python train.py --dataset="abstract colour fields from 500 small random pattern networks" --rotation_deg=5 --init="xavier_uniform" --optimizer="nadamw" --cautious_weight_decay=true --lr_schedule="cosine"
Rows from block 4, named by matrix and row number. Rows with one number belong to one channel. Each number is 50 + 12 x the weight over the matrix's rms, rounded and kept within 0 to 99. All counts start at 0.
# convs0: first 3x3 conv (model.mid.0.convs.0.weight, 384x384x3x3), inputs 192-197, a 3x3 kernel for each
# convs1: second 3x3 conv (model.mid.0.convs.1.weight, 384x384x3x3, transposed), outputs 192-197, a 3x3 kernel for each
convs0.61:47 48 51 51 49 49 50 48 47 47 48 46 47 44 45 45 45 48 52 47 47 49 47 49 47 50 46 48 44 45 50 49 50 50 46 49 46 45 48 46 48 54 45 46 52 53 45 52 49 54 59 49 47 53
convs0.62:41 70 48 45 68 57 50 60 70 75 77 70 62 60 57 63 54 43 53 68 45 61 72 42 49 59 42 51 55 55 47 52 52 47 54 54 62 78 28 46 60 39 42 31 51 56 11 35 99 37 00 82 92 46
convs0.63:51 47 53 50 45 44 54 48 36 60 46 43 48 45 44 56 55 58 49 41 50 49 38 41 63 59 50 56 58 60 49 52 53 50 54 52 56 31 26 73 28 03 92 79 32 11 22 18 26 30 20 21 44 43
convs0.64:53 51 49 51 54 50 51 48 46 51 48 47 49 50 48 47 48 47 49 53 50 48 52 52 47 47 50 48 47 50 47 50 50 49 48 51 48 51 49 48 48 50 49 52 49 50 47 53 43 46 54 47 49 54
convs0.65:46 52 52 49 52 48 49 50 51 49 48 49 47 45 49 47 44 47 46 47 50 46 50 48 48 47 49 47 48 50 51 50 46 49 47 51 50 50 49 47 45 46 45 45 46 49 51 51 54 49 53 50 52 56
convs0.66:45 51 47 49 54 56 46 44 44 41 49 40 46 44 36 47 49 40 49 52 50 51 51 54 47 49 45 45 47 44 50 45 43 48 51 46 29 29 66 36 39 61 47 61 57 60 66 87 49 41 77 74 69 58
convs0.67:46 47 52 50 49 52 50 48 49 47 46 51 45 48 50 49 49 45 48 49 48 50 48 48 50 49 49 46 47 49 46 50 49 51 51 49 50 51 50 48 47 49 49 48 52 49 58 53 53 59 52 54 47 51
convs0.68:51 51 50 53 50 48 52 50 53 48 47 50 47 47 47 48 46 51 49 50 47 49 48 46 50 47 53 49 51 52 48 47 48 50 49 49 53 53 50 47 52 51 46 46 47 54 45 46 48 54 53 56 55 53
convs0.69:43 41 44 49 48 49 39 45 54 50 49 43 47 38 45 45 42 50 52 49 54 56 50 52 43 42 53 44 52 56 50 54 58 48 47 52 57 68 71 45 38 43 41 33 58 64 54 63 64 52 46 89 89 69
convs0.70:48 37 29 57 59 46 62 55 42 32 53 50 40 51 43 49 56 38 35 42 31 48 57 47 67 70 48 34 49 43 56 53 47 66 71 55 09 14 30 11 34 56 58 72 59 61 53 75 45 55 79 69 65 76
convs0.71:48 48 49 51 50 48 49 48 47 46 46 49 49 46 44 46 49 48 48 50 50 49 50 49 51 50 49 48 52 52 47 49 51 49 47 47 49 51 49 47 46 48 47 46 46 52 51 53 51 50 51 56 53 56
convs0.72:51 52 49 50 48 51 48 48 52 49 48 52 50 48 50 49 46 49 52 51 48 49 51 50 51 50 49 52 47 50 49 50 46 47 49 49 51 51 52 47 49 53 44 48 52 51 52 56 52 50 57 57 57 56
convs0.73:48 49 47 53 51 48 51 52 47 51 49 51 48 51 49 47 46 45 51 52 50 49 51 48 48 50 50 51 48 50 52 49 47 48 49 48 51 53 46 48 50 52 48 50 51 57 55 51 53 49 58 53 46 59
convs0.74:43 47 45 42 46 49 43 47 44 45 44 44 43 42 46 42 45 51 53 47 46 47 45 44 43 49 52 48 48 51 51 49 53 49 50 52 59 57 59 48 46 41 37 40 52 53 54 66 58 57 51 65 56 46
convs0.75:44 34 59 43 26 54 63 54 67 52 45 44 55 51 42 46 46 26 56 49 55 46 43 49 61 60 50 78 63 67 64 51 49 76 57 51 68 56 26 28 34 53 47 47 37 46 19 03 63 65 31 80 56 39
convs0.76:50 51 47 50 48 45 46 46 47 50 46 49 49 46 53 48 45 52 50 49 48 48 46 47 51 48 51 51 49 50 49 48 49 49 49 49 54 57 46 49 49 40 48 45 49 45 44 43 51 44 42 52 52 45
convs0.77:47 47 52 50 50 46 52 47 35 54 46 52 50 43 51 55 51 57 47 49 50 51 44 44 54 51 49 56 51 52 47 47 52 47 51 48 50 41 35 62 45 25 68 60 42 33 37 34 57 43 16 29 27 48
convs0.78:45 43 45 39 41 49 55 57 62 46 45 46 50 47 49 48 52 49 41 46 49 43 41 51 55 57 57 56 57 49 50 48 49 55 60 55 52 42 43 38 37 43 54 52 45 44 41 35 43 59 52 67 69 61
convs0.79:46 47 51 51 52 46 49 47 47 51 48 49 48 47 45 52 50 49 49 49 51 51 48 46 50 49 48 48 49 48 47 50 47 49 46 46 51 49 44 50 47 47 52 53 46 47 49 46 49 47 53 41 47 49
convs0.80:62 55 51 53 47 44 55 49 46 51 48 53 48 49 51 46 45 53 54 52 55 49 51 53 46 53 49 54 53 51 46 50 49 49 47 52 60 51 59 47 45 55 41 40 42 71 50 52 80 59 39 81 64 53
convs0.81:58 61 62 56 48 46 54 42 32 53 58 61 52 54 54 51 52 52 58 60 57 50 53 48 43 48 44 56 54 49 55 54 50 45 42 52 79 79 57 55 42 48 35 24 30 99 68 41 99 80 31 65 55 40
convs0.82:43 42 53 53 44 43 44 47 33 55 43 35 49 41 41 51 52 58 46 40 53 49 32 41 56 52 49 50 51 56 45 48 54 43 48 50 46 45 50 67 42 18 70 60 24 33 27 39 62 47 22 60 51 25
convs0.83:49 47 47 51 49 34 44 51 32 51 44 44 49 40 49 52 52 67 46 47 49 46 39 42 49 53 51 49 50 52 48 47 48 50 49 54 54 35 38 67 48 31 56 71 50 17 45 40 31 40 43 31 15 16
convs0.84:41 48 45 44 42 36 44 43 32 51 44 48 46 42 50 46 47 57 52 45 45 50 44 38 44 52 54 48 45 53 46 50 50 43 46 50 60 59 49 58 56 32 33 53 48 35 38 47 48 50 43 26 24 23
convs0.85:50 43 43 56 52 40 54 55 40 51 38 49 47 39 53 56 54 66 52 47 51 53 44 46 56 59 58 49 50 54 50 40 48 54 47 53 61 37 35 65 47 43 55 76 50 15 41 41 16 32 48 20 11 13
convs0.86:53 52 48 48 50 49 49 51 49 51 45 50 47 45 47 49 45 51 52 46 50 50 46 48 51 50 52 52 49 51 47 46 49 49 48 49 53 49 45 53 53 46 45 53 50 38 47 49 45 45 48 46 42 36
convs0.87:48 47 51 52 51 50 48 49 49 50 47 48 47 47 50 50 46 49 52 50 48 48 46 47 49 49 49 48 49 47 48 48 50 47 46 49 51 49 48 52 49 47 50 50 50 46 45 48 48 48 48 47 51 49
convs0.88:50 53 54 51 54 51 46 50 53 45 47 47 49 48 49 50 48 49 51 51 52 48 49 48 48 46 46 51 47 51 47 47 47 49 49 52 49 51 52 45 47 54 48 46 48 55 57 55 50 50 55 56 58 59
convs0.89:52 50 50 50 47 52 44 49 47 51 51 49 52 49 46 46 48 47 52 54 48 50 51 49 46 47 49 51 52 48 55 50 52 48 49 49 54 55 48 44 51 53 43 39 50 68 60 45 74 64 45 61 58 57
convs0.90:49 50 52 52 48 53 50 49 48 47 49 51 49 48 49 50 51 46 48 51 52 49 47 51 47 48 48 50 47 49 48 49 46 47 46 47 52 54 53 51 52 53 48 48 50 61 58 50 62 57 51 53 53 58
convs0.91:53 43 43 50 44 33 48 53 28 58 38 45 43 38 49 48 47 68 49 41 47 53 38 39 51 59 55 57 56 59 49 50 51 46 52 56 65 32 33 81 47 23 60 82 52 06 26 31 26 32 34 22 15 07
convs0.92:51 56 49 48 50 44 46 50 51 51 51 51 51 46 45 48 48 44 58 53 47 50 52 48 48 49 49 53 50 49 49 47 46 47 51 52 50 52 46 43 48 50 44 42 51 68 51 52 48 47 54 59 67 68
convs0.93:47 44 53 48 49 51 51 48 47 46 48 48 43 44 44 47 46 49 48 48 54 51 45 48 47 46 48 43 46 52 49 48 52 46 49 52 44 55 62 51 43 42 49 44 47 61 63 54 70 56 48 60 56 63
convs0.94:44 44 50 50 54 60 49 42 41 42 50 51 46 47 36 48 45 28 47 48 50 54 55 51 55 44 35 43 43 43 54 47 48 53 45 43 31 28 60 39 37 66 56 54 53 55 64 84 51 39 73 68 73 78
convs0.95:48 48 49 50 50 49 51 46 49 49 49 51 46 49 49 46 50 46 51 52 48 49 47 46 50 46 49 48 49 48 47 46 49 50 50 49 51 52 51 47 50 48 47 49 51 50 50 49 49 49 49 51 51 53
convs0.96:50 48 48 48 48 48 49 52 50 49 48 47 48 49 46 48 48 51 47 48 49 50 50 51 49 49 50 52 48 52 47 50 48 48 50 50 49 47 47 50 51 50 48 50 45 50 52 48 47 48 48 43 48 53
convs0.97:41 46 49 52 54 47 46 54 36 54 44 45 43 40 52 49 50 62 47 39 49 48 39 43 51 59 54 50 53 57 48 48 51 44 52 55 62 49 40 73 44 08 65 68 47 30 42 45 69 50 15 55 34 17
convs0.98:46 53 54 46 48 50 45 43 50 48 46 51 45 49 54 49 45 58 48 50 56 47 43 47 47 48 52 50 52 49 43 48 49 46 51 48 59 50 45 57 47 31 49 48 42 47 36 47 61 47 23 59 56 33
convs0.99:49 48 47 48 49 49 51 50 45 48 50 50 46 48 46 48 49 49 51 48 49 52 51 51 50 49 49 50 47 49 49 48 47 50 47 47 47 49 52 45 47 50 47 48 46 51 51 51 46 45 51 48 48 52
convs0.100:50 51 48 52 50 51 48 47 47 50 48 52 49 48 47 46 44 43 55 54 48 51 48 51 51 46 47 48 50 51 50 47 47 48 50 47 50 46 52 48 49 49 49 49 47 54 52 55 45 47 53 46 54 58
convs0.101:51 53 54 53 48 51 49 51 47 49 46 47 49 48 46 48 47 50 49 50 53 50 49 50 48 47 52 47 47 51 48 48 50 50 51 50 50 51 50 49 51 48 48 48 51 49 52 47 53 49 46 46 49 51
convs0.102:47 51 47 50 50 53 52 54 55 46 46 46 45 48 47 47 49 50 49 49 51 48 50 50 51 50 52 48 49 49 47 47 50 48 53 54 51 46 50 49 44 45 47 51 42 46 52 52 46 52 49 46 45 46
convs0.103:47 59 59 40 78 41 24 83 42 53 22 53 42 29 44 41 47 65 48 45 95 47 40 87 45 43 79 52 45 59 40 31 47 50 45 63 18 23 53 36 35 37 30 32 02 01 63 60 63 61 43 99 49 00
convs0.104:32 17 29 55 69 62 65 76 32 48 49 54 40 52 66 53 66 67 39 44 57 49 65 64 91 99 67 45 53 56 42 54 61 69 66 56 61 43 49 48 22 16 75 94 56 45 99 79 42 99 92 40 10 49
convs0.105:47 48 54 48 49 52 53 51 48 50 49 51 50 49 49 49 49 48 52 52 50 48 52 52 49 50 49 51 50 48 48 49 49 49 49 52 48 50 47 47 48 52 47 47 47 54 51 51 56 60 53 48 52 55
convs0.106:55 52 47 50 51 47 50 51 48 51 51 53 51 49 46 50 46 49 54 53 50 52 49 52 52 48 52 49 51 51 50 49 50 49 51 48 47 51 50 46 48 47 50 51 50 44 45 51 44 42 47 52 56 53
convs0.107:49 48 54 51 51 52 49 50 50 50 47 47 45 45 52 47 50 52 50 50 54 46 46 48 49 51 51 50 52 48 47 49 52 48 50 51 53 51 52 52 48 42 49 48 47 49 51 49 48 53 47 55 50 45
convs0.108:51 50 49 49 46 47 44 47 48 51 50 51 46 43 45 48 45 46 50 50 50 48 50 46 49 46 47 47 49 47 51 51 49 45 49 46 48 48 52 43 46 45 45 48 50 49 48 53 43 46 47 47 55 53
convs0.109:38 45 57 53 44 44 51 54 43 43 39 45 32 42 50 28 40 57 42 34 50 40 30 34 41 49 62 49 53 58 42 46 54 42 48 64 60 46 47 67 48 19 40 67 47 53 54 48 69 68 26 56 54 24
convs0.110:47 50 48 47 49 50 52 52 51 50 49 49 46 47 51 46 46 48 50 46 49 50 49 48 51 49 48 47 46 47 48 44 46 48 48 47 51 49 47 47 49 49 49 50 48 47 50 49 47 52 46 44 47 49
convs0.111:46 48 52 50 49 38 53 53 42 50 39 50 48 38 53 50 46 63 52 52 55 54 42 40 56 59 63 55 53 56 49 44 49 47 45 53 67 52 31 79 47 15 60 63 41 19 36 28 43 23 22 33 10 03
convs0.112:53 46 50 54 52 52 50 48 55 53 48 44 44 40 44 39 40 43 47 44 51 49 43 46 47 45 54 48 51 55 46 51 52 45 49 55 51 57 59 51 41 40 45 46 57 63 61 57 71 59 44 72 64 53
convs0.113:46 49 49 47 52 46 48 52 47 48 44 50 45 43 47 47 51 55 51 48 52 50 42 45 52 52 54 54 53 52 47 49 47 51 48 49 56 50 43 58 51 35 51 56 47 36 41 40 49 45 30 43 33 35
convs0.114:58 47 48 49 50 49 41 56 52 56 50 42 62 50 38 39 35 43 51 59 52 45 50 48 23 34 47 70 60 48 72 64 53 63 55 53 54 62 68 39 53 50 45 43 24 99 75 75 98 87 66 89 47 39
convs0.115:51 53 58 54 49 46 54 51 51 54 47 48 47 48 49 48 50 53 53 51 54 49 41 49 52 52 58 53 57 57 45 49 49 50 53 54 51 52 46 53 43 45 49 53 44 59 57 40 57 47 56 51 61 66
convs0.116:51 52 48 46 47 48 52 52 53 49 51 49 48 50 47 52 50 45 52 52 49 50 49 48 48 50 49 50 51 48 49 49 48 51 49 48 51 52 49 49 50 52 46 47 49 56 55 56 53 52 54 50 54 56
convs0.117:51 49 50 50 49 49 49 50 49 51 49 51 49 46 50 48 49 50 52 49 53 51 49 47 47 48 48 47 49 48 48 49 52 49 51 50 51 50 49 49 49 48 47 50 49 50 50 51 49 51 50 48 54 50
convs0.118:47 46 49 47 54 52 48 52 44 48 45 46 47 48 46 50 50 52 50 50 53 46 51 48 52 54 54 51 49 47 46 46 48 48 52 49 45 48 48 47 48 41 51 55 48 38 50 51 44 46 50 49 37 36
convs0.119:51 46 55 59 49 47 55 58 48 55 43 43 45 46 47 48 50 59 45 33 50 48 34 40 54 61 55 51 53 57 50 43 52 44 50 54 68 44 40 75 40 21 73 77 41 44 45 40 50 49 34 49 38 43
convs0.120:50 61 77 37 30 62 31 17 51 48 40 19 25 24 09 48 43 55 63 77 80 23 27 39 32 48 36 63 58 41 39 31 14 44 43 28 73 20 84 50 21 38 16 54 34 76 94 88 42 40 15 48 67 00
convs0.121:50 51 46 48 50 53 48 46 49 50 48 46 46 43 42 51 42 43 51 48 52 48 54 48 51 45 42 45 49 47 48 50 46 47 49 44 44 43 59 47 44 56 50 47 43 59 56 70 56 48 69 57 68 55
convs1.61:50 52 53 52 53 48 51 50 51 53 49 51 52 51 50 51 52 51 48 48 51 49 52 49 47 51 52 51 50 52 55 49 51 50 50 48 55 56 53 50 51 48 40 43 41 51 56 50 48 54 48 42 48 49
convs1.62:70 72 44 61 47 37 68 27 41 47 45 40 44 41 34 52 40 42 63 56 40 57 51 49 51 39 62 46 49 46 40 45 50 48 52 56 99 66 41 82 46 10 44 20 12 85 41 04 81 16 06 87 11 17
convs1.63:48 58 45 43 57 56 42 55 68 53 54 48 52 55 58 46 52 55 52 58 54 48 63 76 38 57 75 48 49 54 48 47 61 44 34 47 38 11 00 52 47 07 61 74 50 50 39 21 54 45 32 75 62 49
convs1.64:52 49 50 53 47 50 53 49 46 49 49 51 51 51 50 50 49 47 49 51 53 52 48 52 52 47 48 49 49 50 51 49 49 52 51 51 51 55 52 47 51 54 48 52 53 53 55 52 52 49 52 53 49 54
convs1.65:52 49 48 51 46 52 50 47 53 50 50 48 51 49 48 51 47 52 48 50 46 50 49 51 51 49 50 54 52 49 53 50 52 50 50 47 47 48 50 49 51 53 49 48 48 48 51 47 47 51 50 48 50 51
convs1.66:37 49 63 40 52 56 54 60 52 54 51 54 61 58 54 56 48 48 42 51 54 41 51 51 51 51 48 53 56 53 56 57 48 48 46 37 60 68 68 38 61 74 39 58 67 40 70 69 31 52 64 28 46 60
convs1.67:53 50 49 50 50 48 50 53 50 54 49 50 49 51 49 50 50 56 51 49 51 49 50 50 49 53 48 47 48 52 53 48 49 49 49 53 48 47 51 47 49 46 47 48 47 52 50 49 46 47 45 48 54 48
convs1.68:47 46 46 49 52 49 51 50 44 49 50 50 51 51 50 49 53 51 48 51 49 53 52 49 50 50 48 48 50 52 53 49 51 51 49 47 50 51 45 50 44 45 50 44 42 48 48 43 56 55 44 48 51 46
convs1.69:42 47 47 45 45 50 52 46 43 50 52 53 46 51 56 54 55 50 53 50 48 51 50 45 51 50 41 52 49 47 47 48 45 48 47 49 54 39 32 52 40 36 16 10 23 28 28 31 43 47 42 48 52 44
convs1.70:56 51 59 55 58 52 59 65 55 63 60 52 57 54 40 53 47 45 48 50 56 52 45 49 54 44 49 51 52 44 51 51 40 47 43 37 70 92 99 85 99 99 87 99 77 79 78 70 81 78 76 59 61 67
convs1.71:51 52 48 52 53 52 52 50 50 52 52 52 50 50 50 48 49 48 52 50 49 49 47 51 49 51 50 48 50 51 49 52 52 48 50 48 48 53 48 53 49 48 49 49 49 48 51 50 54 52 50 49 46 47
convs1.72:51 53 47 48 50 46 52 45 47 49 52 47 51 48 48 49 47 49 51 50 50 50 46 47 50 47 46 49 50 51 50 50 50 49 51 49 51 52 54 49 52 58 49 50 52 47 50 47 48 52 51 49 44 45
convs1.73:51 52 51 51 47 46 49 49 48 48 51 50 51 52 47 48 48 50 48 50 50 53 49 49 51 47 51 52 54 49 50 51 46 47 49 51 49 48 51 46 48 50 52 52 50 51 47 54 52 47 48 50 51 51
convs1.74:48 51 55 49 54 59 54 54 50 52 47 47 52 50 57 56 60 56 49 49 48 50 51 51 51 54 49 49 49 45 49 49 49 49 50 47 52 49 42 52 42 36 30 25 26 43 38 38 44 52 47 48 55 53
convs1.75:89 58 38 70 97 66 32 71 68 57 29 29 54 50 47 57 59 53 43 23 13 50 61 48 26 49 48 62 27 33 74 61 52 53 46 43 00 18 37 64 45 38 64 66 56 43 31 00 56 78 29 28 43 42
convs1.76:54 51 51 53 53 48 50 51 49 51 47 49 48 49 50 48 51 54 49 50 50 49 54 51 53 53 51 51 47 52 51 47 49 50 52 50 50 49 45 52 46 34 42 39 36 51 45 41 57 49 43 55 52 50
convs1.77:59 55 42 49 55 58 44 55 61 52 53 48 53 50 55 46 50 60 54 54 51 52 55 64 43 52 70 56 52 50 52 51 53 48 46 52 43 27 16 48 44 18 44 53 39 63 42 30 47 45 42 58 50 51
convs1.78:54 44 43 51 61 65 47 58 66 55 50 47 48 56 57 51 52 53 48 46 37 52 56 49 39 49 51 49 46 44 57 57 55 45 43 39 29 25 32 63 54 40 56 56 54 23 33 35 45 63 49 37 49 46
convs1.79:51 51 47 54 51 52 51 50 55 50 48 50 50 53 49 50 52 50 49 52 52 51 49 51 51 48 54 50 52 49 50 50 49 50 52 53 47 47 48 48 51 49 50 54 53 56 51 49 54 53 49 49 52 52
convs1.80:57 53 44 49 50 39 40 40 31 56 45 47 51 46 45 51 44 41 49 47 46 45 48 41 42 45 40 54 48 47 58 51 51 57 52 50 53 61 61 61 62 62 60 54 59 50 50 28 43 53 32 27 28 27
convs1.81:63 52 40 56 52 29 29 40 47 50 45 43 52 41 36 49 42 46 51 44 44 52 41 38 48 48 43 58 48 45 68 56 42 59 60 51 42 50 68 49 44 59 59 55 61 46 30 18 25 24 17 12 31 46
convs1.82:49 49 44 48 51 58 52 61 60 48 47 50 47 57 61 50 61 60 54 59 57 50 61 68 41 55 66 47 48 59 45 44 56 46 43 46 47 19 00 43 39 15 20 40 37 47 22 20 66 45 41 81 76 58
convs1.83:56 56 61 58 53 60 56 60 54 47 50 50 50 51 58 43 53 57 44 52 57 48 49 70 45 57 62 47 48 48 51 49 56 48 49 51 62 51 22 48 50 22 42 45 24 70 61 54 60 54 57 61 59 58
convs1.84:59 60 58 56 62 59 57 54 54 46 45 43 50 48 55 48 58 61 45 47 51 48 52 63 51 60 68 50 43 45 51 46 52 48 53 54 65 58 38 55 44 17 18 16 04 75 56 35 67 57 43 55 61 64
convs1.85:50 58 67 61 59 59 57 62 59 42 45 49 49 54 52 46 53 54 38 47 58 50 49 63 49 54 65 52 50 46 54 50 47 49 45 51 56 61 41 49 55 33 55 63 30 66 69 62 66 59 57 57 66 65
convs1.86:48 50 53 51 52 51 53 50 48 51 48 47 50 50 51 49 51 51 51 52 52 51 49 57 51 53 54 52 52 49 49 52 48 48 50 51 51 51 46 47 49 44 48 48 48 53 54 52 55 52 54 62 51 55
convs1.87:49 52 49 50 52 48 53 49 48 53 52 48 51 52 49 51 52 48 50 49 52 48 50 52 50 48 52 50 48 50 52 52 50 51 51 48 51 49 49 51 50 47 50 51 45 51 51 49 54 54 49 50 49 49
convs1.88:51 50 48 50 49 44 48 43 47 51 52 51 49 51 50 48 50 50 53 50 49 48 46 46 48 47 45 50 52 52 52 48 47 51 50 46 52 53 52 48 52 52 45 49 50 47 46 47 47 48 49 44 45 44
convs1.89:56 55 48 54 50 46 46 47 46 50 47 44 52 49 45 49 45 44 52 47 44 49 44 41 46 46 40 50 48 46 55 53 44 56 53 48 50 58 59 48 54 61 50 49 57 54 53 45 50 44 46 43 38 39
convs1.90:50 47 45 52 49 47 43 49 46 52 49 48 51 50 47 49 51 53 50 46 50 48 48 49 47 47 49 51 47 48 53 51 48 52 52 52 46 50 54 51 48 51 49 48 50 52 45 47 46 50 39 40 50 46
convs1.91:49 61 63 55 59 67 63 66 60 45 45 44 47 54 56 43 56 57 49 54 54 48 52 71 49 59 66 49 49 52 51 50 54 46 45 50 50 30 03 38 40 09 40 43 13 65 57 49 61 50 51 77 65 57
convs1.92:55 54 54 57 55 46 55 48 42 53 50 49 48 50 49 53 50 41 49 50 47 52 49 43 49 42 41 53 51 48 51 53 48 53 51 49 54 58 57 50 52 57 48 38 49 55 56 52 59 50 44 49 35 34
convs1.93:46 47 43 47 49 49 48 47 52 48 53 53 50 54 53 48 51 56 51 49 47 49 51 47 46 50 45 52 53 51 51 50 50 48 48 49 48 35 37 45 38 41 32 32 39 35 32 37 41 42 45 44 52 56
convs1.94:43 55 55 44 44 45 54 54 51 60 55 53 60 53 47 53 42 44 44 53 50 47 46 37 51 42 38 57 56 49 55 52 45 53 46 41 49 53 69 36 57 82 42 56 69 43 69 61 28 49 60 31 47 49
convs1.95:50 50 50 49 50 51 53 52 50 52 49 53 50 51 49 50 49 53 49 52 50 49 49 48 49 49 50 49 50 50 50 52 49 51 52 48 50 51 47 50 50 48 49 47 46 52 47 49 51 48 49 48 49 52
convs1.96:50 51 49 50 53 49 51 50 55 48 52 49 52 53 52 48 47 49 48 47 49 49 51 54 47 51 53 48 48 51 52 49 52 50 49 49 49 50 50 51 55 47 51 53 48 52 48 49 54 53 53 50 49 52
convs1.97:52 48 43 46 45 55 52 57 57 45 42 41 48 52 54 47 58 62 51 51 50 53 53 70 47 58 68 55 45 49 47 42 53 49 41 51 44 27 00 50 41 09 41 41 19 53 34 27 52 39 43 78 70 61
convs1.98:52 49 44 45 53 54 57 53 53 50 48 46 48 52 56 51 55 57 50 53 49 52 57 57 51 52 54 52 46 49 52 47 52 53 53 52 52 38 12 53 43 09 34 35 23 46 47 29 48 51 36 52 47 45
convs1.99:53 51 53 50 49 51 51 51 47 49 52 48 52 52 51 50 47 48 52 50 49 50 49 51 51 46 50 50 49 49 51 53 52 53 52 48 52 52 53 53 52 52 48 50 50 48 54 53 49 53 54 47 50 51
convs1.100:50 50 50 52 53 51 50 48 48 50 48 52 50 48 49 53 49 50 49 52 52 49 48 50 49 48 50 54 50 48 50 48 50 51 50 47 53 54 51 48 51 52 49 48 51 50 61 52 50 53 48 48 49 50
convs1.101:51 52 52 48 49 48 50 52 52 50 48 50 48 49 49 49 49 52 49 51 49 49 49 49 48 49 50 49 49 51 51 48 51 52 51 50 48 48 50 52 51 47 48 50 47 54 51 50 54 52 51 50 51 54
convs1.102:49 47 47 51 51 53 52 55 54 48 52 50 47 49 53 50 52 52 47 50 50 52 53 54 50 53 53 53 48 48 50 53 53 49 48 51 49 48 50 53 56 50 53 52 50 48 48 49 54 58 57 48 51 54
convs1.103:38 42 69 33 22 87 56 68 58 46 51 49 36 45 55 43 57 40 51 44 75 43 28 89 48 44 56 48 58 52 40 45 57 45 49 43 80 84 25 62 94 54 31 44 57 27 31 99 28 32 99 36 19 47
convs1.104:43 35 52 55 44 57 59 99 99 39 37 30 46 43 46 48 68 75 38 36 47 42 40 41 70 98 96 32 33 26 54 44 33 51 54 56 24 32 53 15 42 52 99 99 80 45 69 99 00 16 68 66 99 99
convs1.105:56 49 47 48 49 49 46 48 53 51 51 50 52 48 49 51 47 49 49 49 48 50 52 46 48 51 50 54 51 48 53 53 49 49 51 47 46 50 54 53 50 53 50 52 53 49 48 49 46 54 49 40 48 50
convs1.106:55 50 49 51 50 53 51 50 43 50 47 51 48 48 51 53 51 46 52 50 50 51 47 52 53 50 48 53 49 50 48 49 51 51 50 51 52 57 51 50 53 53 49 46 52 56 53 54 58 51 51 54 48 47
convs1.107:49 47 48 49 49 50 49 50 51 49 49 49 49 49 52 48 51 56 50 52 51 49 52 53 50 53 53 53 48 51 50 50 49 51 50 51 49 48 38 52 47 38 42 46 37 46 48 45 55 57 48 51 55 50
convs1.108:54 57 53 53 49 51 55 48 47 51 51 48 53 49 54 49 52 51 48 49 53 50 50 53 47 49 51 51 51 52 55 51 49 51 51 51 57 54 48 53 54 48 44 44 47 52 56 50 51 52 50 49 46 48
convs1.109:42 44 50 47 53 57 64 63 49 46 46 49 49 53 58 51 61 62 51 49 53 54 66 69 51 69 68 50 49 54 46 47 58 43 43 55 64 36 03 73 53 03 29 27 00 48 50 30 60 70 52 68 63 60
convs1.110:50 51 50 47 53 52 51 54 56 53 50 51 52 50 49 51 50 51 47 50 51 50 53 52 50 50 54 51 52 50 53 53 49 50 52 52 47 48 52 51 52 50 52 53 48 52 51 49 49 53 51 50 54 55
convs1.111:54 58 55 62 57 56 61 55 54 42 39 41 46 48 51 46 54 53 48 53 54 46 52 67 51 58 70 51 43 47 53 47 54 52 45 52 60 47 09 54 46 03 51 40 04 64 56 31 75 56 40 77 65 53
convs1.112:45 41 48 48 43 50 52 49 48 50 51 50 47 52 53 51 54 50 53 50 47 53 53 48 49 52 47 52 52 50 48 49 52 45 47 49 58 40 39 60 49 39 37 32 30 37 40 46 50 53 52 54 60 51
convs1.113:53 54 50 50 54 54 53 53 52 49 49 48 47 47 53 49 54 57 47 48 52 49 52 62 51 54 58 50 48 48 51 45 49 51 49 50 53 47 33 50 52 29 48 50 32 58 52 43 62 55 48 64 60 53
convs1.114:58 56 51 58 57 37 44 50 42 50 43 42 50 44 35 49 44 39 47 44 49 48 36 42 41 39 40 46 41 39 58 44 37 53 52 42 86 99 99 83 93 99 84 97 99 66 69 46 58 48 42 34 31 49
convs1.115:43 43 49 56 58 41 46 49 48 46 51 52 47 55 49 48 55 49 47 45 49 56 60 46 45 52 45 48 49 54 45 51 52 43 44 48 44 38 37 59 39 43 49 50 44 39 33 37 63 49 41 46 47 51
convs1.116:51 48 48 52 48 52 53 46 52 49 50 46 52 50 49 53 48 52 51 48 43 49 52 49 50 46 45 49 50 46 53 49 52 50 50 48 52 47 52 54 52 51 52 53 52 45 53 48 48 53 55 45 48 50
convs1.117:50 53 50 51 49 53 52 48 48 51 50 51 49 52 50 48 49 51 50 52 52 47 52 51 51 49 52 49 50 52 49 49 49 51 52 51 53 50 48 51 52 46 49 49 49 49 49 51 50 52 54 52 52 54
convs1.118:47 47 53 48 47 55 53 54 56 49 46 51 49 50 53 47 51 51 47 50 50 51 48 54 52 55 53 51 48 50 52 51 55 49 51 50 52 48 39 47 54 44 55 56 48 48 47 51 51 49 50 57 59 55
convs1.119:43 38 47 50 49 48 46 56 57 43 42 46 50 56 55 44 52 56 53 49 55 55 59 67 43 62 68 48 51 52 44 49 52 41 39 45 47 28 13 57 49 18 60 61 34 45 38 43 68 54 48 75 77 58
convs1.120:36 70 77 19 70 87 73 55 43 53 44 55 55 63 71 60 45 40 35 56 48 12 58 75 41 39 42 64 56 52 50 60 55 58 34 26 99 76 33 46 69 45 00 38 69 42 99 73 00 64 70 00 09 58
convs1.121:41 49 57 45 47 50 54 49 52 52 51 52 53 52 53 54 51 48 47 53 48 46 49 49 49 47 47 54 53 52 50 51 45 50 44 42 53 48 52 45 52 64 42 52 60 37 61 56 37 50 62 38 53 60